From a checkpoint of a small encoder-decoder audio transcriber: log mel input.
Rows from block 3 of the audio encoder of a small encoder-decoder audio transcriber, named by matrix and row number. Rows with one number belong to one channel. Each number is 500 + 25 x the weight over its row's rms, rounded and kept within 0 to 999. All counts start at 0. Numbers have three digits each. After the name is the row's rms in percent of the matrix's.
After each channel's rows are labels from the 100 clips, of 14848, where the channel reaches its highest value: "strongest on" is what is common among them. Only what is clearly more common there than usual is listed. The data: two synthetic voices taking turns or overlapping, over music, noise or silence.
# convs1: first pointwise conv (encoder.blocks.3.convs.1.weight, 192x192x1), inputs 96-191
# convs3: second pointwise conv (encoder.blocks.3.convs.3.weight, 192x192x1, transposed), outputs 96-191

convs1.20 096:502497509529593493507520473541524520476522560488500479447490508496472555477501500502499508503498595483515540507513519522476479512532526537503508484507523450519500510487506517495461494485522494540496476532532508483490505507491503508536451507474494486483509511524486500471490476476493465572
convs3.20 103:493524500509516521556496500477491547522538521514501519492503497478484489525458496503469470487477501492483528483506492494462499494470516517530521448503485526504503513527471497523544497470510520457492484545482545514514536514513512490542477534486486512532510531469522519492518514464512492544
strongest on: second voice: child-like voice; first voice: deep voice

convs1.154 103:488546494489512535520485505480507516550512515487471491514565497509534453521479516488483516463521478518556508487514510522515514451504474514525515463516504530522508478476484465540470486526535523544542444495483514495507500525479500529497471507475522494525488423469499552476484495499504474532
convs3.154 085:518516534533494490477519499508481438525478488494525474519508526527506516520468534508524544535542457488516470486529529519523502522457509473511514520483487492494509463545514560532462451503522476497464515530477482523529495483456479482513509521504435473491479508493499501494485511488494501506
strongest on: second voice: none

convs1.76 096:484522504524494510484499507513518479515505489546530519510478525497478488518464475488487520483445496494531447503528512478518518511512517484520501513517462506442492476492513504540506498449535549520497514450520487465480528521511527457466538474474499481520515492511482515506522523494527499528
convs3.76 102:508537512533544465546568490470514508498486483435526496525540493522508494514494497445512494525514533528511511499470531497515491467478499540534493510534539529470452480528495499491506482510495504507463566452532545499531481482499527451515470483520494465472501496529487479484528543475551503494
strongest on: text has "box"

convs1.104 097:504492515505480515493531497492460479522516531471491513540491571489492534535504535526515509507479494489502536497559496464489501488506536555507504507481479510509521516491516478539470526493500561486516515473514468462512505489497507512452505527493538523459566479525492514517534498517502490488
convs3.104 095:489493506463460475505444494498495529486538528467514514516480545543505476500508484506477499512499475473462493467502523479480501455477464445473477519491496496502510539516453525516513533466510527438497507492447484521490547524525492548500506481494461523482503454483494527498465478534495485509
strongest on: second voice: none

convs1.127 088:538516516498475539518483498491514486518488470522520473490506533503536510496509512454518543515474453498488512538517501470533531545514495427498451520507506547491476480471504491539549469491484502485485516525488501501489465528507473451512436532438488499475497491503471465523490511482529501508
convs3.127 106:509492491486501495512504465529454495489458485486498531571528523479516468494472501481535470468556498494500543497479506534459463518523532509516500520515506553512492491459514504462466530487483455491510497505516508565506519496518497539497511470521511498493508487498470470483523492509503525472
strongest on: background: none; second voice: none

convs1.63 093:470577505513535493529479547464479490511520544513480490493488498494516524461508475550512506500491503505455486504510479485480510512507492493513479518541478485490486540486491529501488553533517527496553486444489522473513494506506535518496516529511536474498511470487485526486521484474499469459
convs3.63 109:457482513514510462499498504503517474515490474524546522494484505528523478482476487473483514501465465452438479499455512448502501527508545491467513498518487469494465484492502479489493528513535497496476510469508478536476510484510490508492484507478485513508517498470504515492467508496498454440
strongest on: background: none

convs1.165 100:536495501500507469498522510499441536479532493522500557479520524517471518468485545478541485499454517527537465481478488492531472493489477510500476485490510556514507510477520493445504493542530458472517547501472491524489496505457551495458466497463490462510508518538492444531493483496487504456
convs3.165 098:487506493531528502502515481452537527486511503517506515479499475529492487512553530480518499472483544512499533515514474519469492535503521474512470550515530519506481507487499518544538510507552487488504513480489469495488547501438490516493512532471546538532503541453537493499487511470469466524
strongest on: overlap

convs1.66 103:470540476538545530488494505471535472530495519506498507517540487478493498486436498494498486502540491480479492487539520434510491518527497502467508508457487487499500545494519505490495522518499546526476473474509494522486493502516465482515515506497507499527471519509505582468543487471505490487
convs3.66 095:456479496487526492457505462467528508519551532488527492513496519500490476490508467448520535499479430546437519469487488457496520516513502504456533459493539496499491508518482499520508502530543511513533552490460538530492499500501520502486496500470479525491477498483510484501480490444489493479
strongest on: second voice: child-like voice

convs1.35 092:537514459482490471525511481492536507522525519469521452474523470520518489508480470530492538491545454528524476533483451539460513512509506521466504511523475527513515512505484481508554511460532493530523491507508512475465477508484485511475527555480469511508486528476469511475474528438515523482
convs3.35 103:454527460476511509487457482493533516495495512531496435476478524511466495527508521517523549481500506499486459526510477502456521519530529513538470542534508503489478494495483507496491498503525483512512487541487439501498500523475529470454499461480528484490518474494527493495501474453507525537
strongest on: second voice: none

convs1.130 093:507515541492514471508488480490509501506489508481498500491529502488550533463486535554461473541525502505514471482485512497518457481539492488485530505522510460509553524488503515497502528489481503494471505535515456553522487533508498458509463509494472495488472461493519483502517514497456513474
convs3.130 111:513493487501489437458471500562489476471494507466512533506477483513507483514442488489495519506521497442497533497476520511517469509515508519470492495504516488527499503504469536527468507526508516529478428509503539533494531488532504508466493538478504559508481523526524487521496535466545501460
strongest on: background: none

convs1.75 101:550467484541468494452541492476503523506471490500482491496483499461490499460500490484486454457485480518530520494487529522561451523480497495485500511536457484521530489480507495523536496448539491500486497495476479476522509535535508510506503462486501476505474534481498529520494572486491501430
convs3.75 104:515500524515457542473507473503535477514541460500472476516526486501483473501480509456494498530528509472517478490504482534538423514507500490509481519482508523511522490521477463502510539520470495478489485517489515495488515487497545511493536496510505466479497516474486476515492488491535510499
strongest on: overlap

convs1.120 097:510529531554466510476509513507488490547488495486493487554490520501499505483532531574500468538527471492509524472540458480518481500463519502449489582485538510523490513505518523510519517490500530561510523468513535525482457541475472540508476520495502504462527487496480519516495482524530496478
convs3.120 092:518525494515516485459514497497514482516489506501470512540536454485518526472502509543499548475542535486497510542503474486548529501518485506534495490528477501488454471508502497476482492525472493528532549531535527490498485487481537498495523543517517482455522538488515472513459532517464544505
strongest on: text has "usual"

convs1.19 095:493501477501498542491521526427487528510521501479512473541480491493454525508498470516527518504524526485501467507505536502483476506498512460509485448505513515496554507496502496520500470449521484515491507443486527528480515516534496477522512498499493478494527519438520522522560475455498540485
convs3.19 099:504520523540499493489525479529488510495503502517525482490527497498472498475530488514456500541524515488494498484514544472469502513492468502506513520499495552507471493513503483554521510524526528506479525547490543447523477495492535538491494514518536501572495503515493493509499557509523504483
strongest on: overlap

convs1.118 106:540475477509470483496482499549512477483498439490503484490472506485483518524499492481479534511471485474469553490453481489463506494518548470494502513488466554548553523524522519497523487517504507507511517466479518542527509513515448486481461533498493553442520503436490499498484518510542502488
convs3.118 097:499421515502463489527483521492508492502485481500509521503525480494475504467509473499500522504491456520514486468492454492487536522490532531451522482501487487494481513514489483474490502477507512495497537516516471503421517490531466506477436518475474483530479472522516516478512478475516485516
strongest on: text has "sister"

convs1.31 091:505544514512525472440515531431489504502506490467528520490453487468483519487486497501495475545472486513540497501489517505524478495469468534507508504516507540512502526465478491537479471517460528467508514460513502493485490486501510508478504475495449503535493465535523527488490524448539568513
convs3.31 099:513497515513466487482522463495530506498481461456466470472516497549561507490488501537482523520494494531498507454510505494552512470514474463480526484560516450495524518516483483477471498506508489455532485461489471483526517496488539479481559510552551511498520531507502515527536507510489520504
strongest on: overlap; second voice: deep voice

convs1.10 094:503476467511505485468486482497501499528466516549503513526517505482511519527455531497519500477515516508494538474544465513517509468496480524493534484549502509536484476476469526490485511504545482480507528464505517506502526519519480537458518545531524484459546469493475498499458580455525525516
convs3.10 103:512524491485530498518482484525482518536548517525549491520503492520501495489565537483491484492466465513475529508463471483491462487476504515474497510459527482499500516491488512525503474519533530552499530514480468500497550454545489525446508492514462473491510492493471480482510500503510456502
strongest on: overlap

convs1.188 104:475548470527464527526486523484516500526509496501468449497510513486530533511492491516500500501489520524476474458526516453522458499503538473490513515501446478493508515519520504514531520506463511519468512501501543507515533483521507452462497515472470523454506501538414504473506485476523467496
convs3.188 104:509549518489509494481503531489511467492487505472506476550491498484532527491505491486559496568466498534437441487507526503518445516480475531502490525485461508473491493520520495521522476488506499507454483490509486551529508464498523504462438490493507460477506476508475456470502524471491460521
strongest on: text has "warm"

convs1.159 101:483493481476483509480513494505559489519493478529493458496501455487514468495507481496480532484502507520504513521483412490488507503504494490499497496504516539503492464482491469532496481472523535483530508487489453455506507464515511520527462431470481509538470524464497520517522498496451520489
convs3.159 088:544508482498472493506497488492530467543511531544506498494517545504502495517477486500575509511488511500512487537556489521460515500523513472494500494517515490504492514482513503503536486513513489470471513527510496510521483503455466517527493482503497486511519460505486485475509561501515472552
strongest on: second voice: none

convs1.183 095:493527497476443507494499536533460531508510549464501496497520512488492506482512531528497510489504453498509503470538482466517484487485531467491515554521484539501508514492483508494505549484516509476490518457526487507491448497484465505500462471479487552459499484485508540500510512516538500500
convs3.183 099:477519499495493532485500551501525563468531465488480487454532470493526467466466531494496488472506490489545476502511464501532479508485482523514474509511542534501507479521510510518469464441478473495480530500493524457459455489482510459468517481488527478476497526503530488504537499509505508494
strongest on: text has "flower"

convs1.61 105:551457469531480474546499516491416479540513491514510472558484515510509507491454505534494477575482546464483524504508484464512514479514464472500533518469551495466518501486500532469510499539479490516505514490504481525509519475495441494509493476481501511528492473475523535473472478502475535472
convs3.61 101:487521510497505524476502482521492433509513492497525489497495493422479494510491496489507500474508509509536472509475563549517493486504461513477517511477477467503549533501478435488506481541519479508503447523500490473468472495495525490487524496520481473433507502482495505512492530502533474548
strongest on: reverberation

convs1.90 100:493441518515506498520475528512525478526508508520493540489522507457497477515458532474476474512506527514502512443492465495475503508478480465498486522492471522499528487481513498459491507510527486525490503515497435526512483475482478464551492504486522527501482483531495494478485510510482469523
convs3.90 095:421486514499521506478503530478473488487464483491501503502505507492513535459512491511487508495482479471500512505478522497505535470491525494479512479478480507486480517446498445518518482516488487519455489516500552457505510502517468501516448515445477459489502487531475484478423541529531480470
strongest on: text has "beach"

convs1.55 090:482481469515488458485465485499483519504537510481502503508456480476513495498502469527517511495477490547469531524466503495502509509525498464520515438517492506515504516479494510496481504509481515445432515522552477460512505510471526518516478559509539498461466472500484475496491516410506530503
convs3.55 091:463544496484515465494478494498474494498497492494514468502449486477458512502500482507528515483481532513500503486474518500510521500504492490548485480497473481454515499501512521475489508515486516483501554456508491511510537480494458540522484525540500503518476502485531495526441465494483504545
strongest on: overlap

convs1.99 106:470527508501467475498488483483479502533518561486499504529495543459485493494446492506505504498504492484478510505516482480488544498539455469523501486499488496503499505509538564468521478481491501546469532512521497473495500491520518528510484508546518540509501488515512491509503505484519546513
convs3.99 104:486509458483469468500471518479505514528499508527476495498483468490519499528499481470492443502485460497504528475484536465481469489500463510491478517480524474510508499511469441473508436489505457462484471495575486493516462491492534488520556522439516513506465476531517453514491464544515476489
strongest on: second voice: none

convs1.9 100:522508516519535490464518527509456537521495459481494521510503518502513545535506515513582453535472542497507510474528486486497471509523480513495518490481491489551512513526508493527505508511544477503478489492528481469489494510470533501515502477514524500531482515514501505469508509460500469527
convs3.9 102:483543479493501504496505522532497516477507506459499476490511509484530521423480505504436494501467535472519453496466475498471470468503509498486485488518517505502531491477472504490448520478476498503479493470511488510426522518506509458469523503459509540418518494486479484514499503457514505466
strongest on: second voice: child-like voice

convs1.133 095:496501511511510533463503512477450548513532537486516539513522506485497481506502491537494503513468494495526511493525450473473445474523527535524469453518489481526484522507483503533495519541497568527513495445488514528522471552467467580473526510523520522494511514526491500477499503529479485491
convs3.133 109:503475544520470469477495488534484471475498509495508519464440505504510500554497491495473499509422495491460521517483504518519503502546485488466519498512495440533524545476470420501483505512514487515481460519522501532526502486522538518528530536480531524517497494489486485487510515506505495494
strongest on: text has "sister"

convs1.13 098:483500494468513459509505499482497554519502496476479540476496501499529512515510500506488520485464500475522498499516483482448526489545510576510496478466495517517477480514478526507508486557482462458469493451488517544474465472479505500511477498482490471492494501468505532482520495458508538464
convs3.13 097:485478481468517491467489511508495517483482512521518513510521482494475473511549494468523495456486539555504510513507526492515533534495473515483529506458515545525519506513506488530558530478504488479520552552490478471479488529498517523511481528508463474524457512508511462515489546520506520476
strongest on: overlap

convs1.186 108:463452497501476502503497492500525511505499519448478549530519513477521514501510486528497550516535525501483555465548548511502479535469519493573456506482499483508492490514502531483562538553490481518483493480472536494506460487487509470482487491505526530498524495523515479475526578478517533515
convs3.186 111:527536495495493557443546558506509486483507528513521465501496563510460531511525503488551524516518526548508473516469501535489507534535527483539512504520499483445462503514528527504510454518477532531534513520506488514520510489520496487448520482487540486511464509489501483505517502471488503512
strongest on: text has "picture"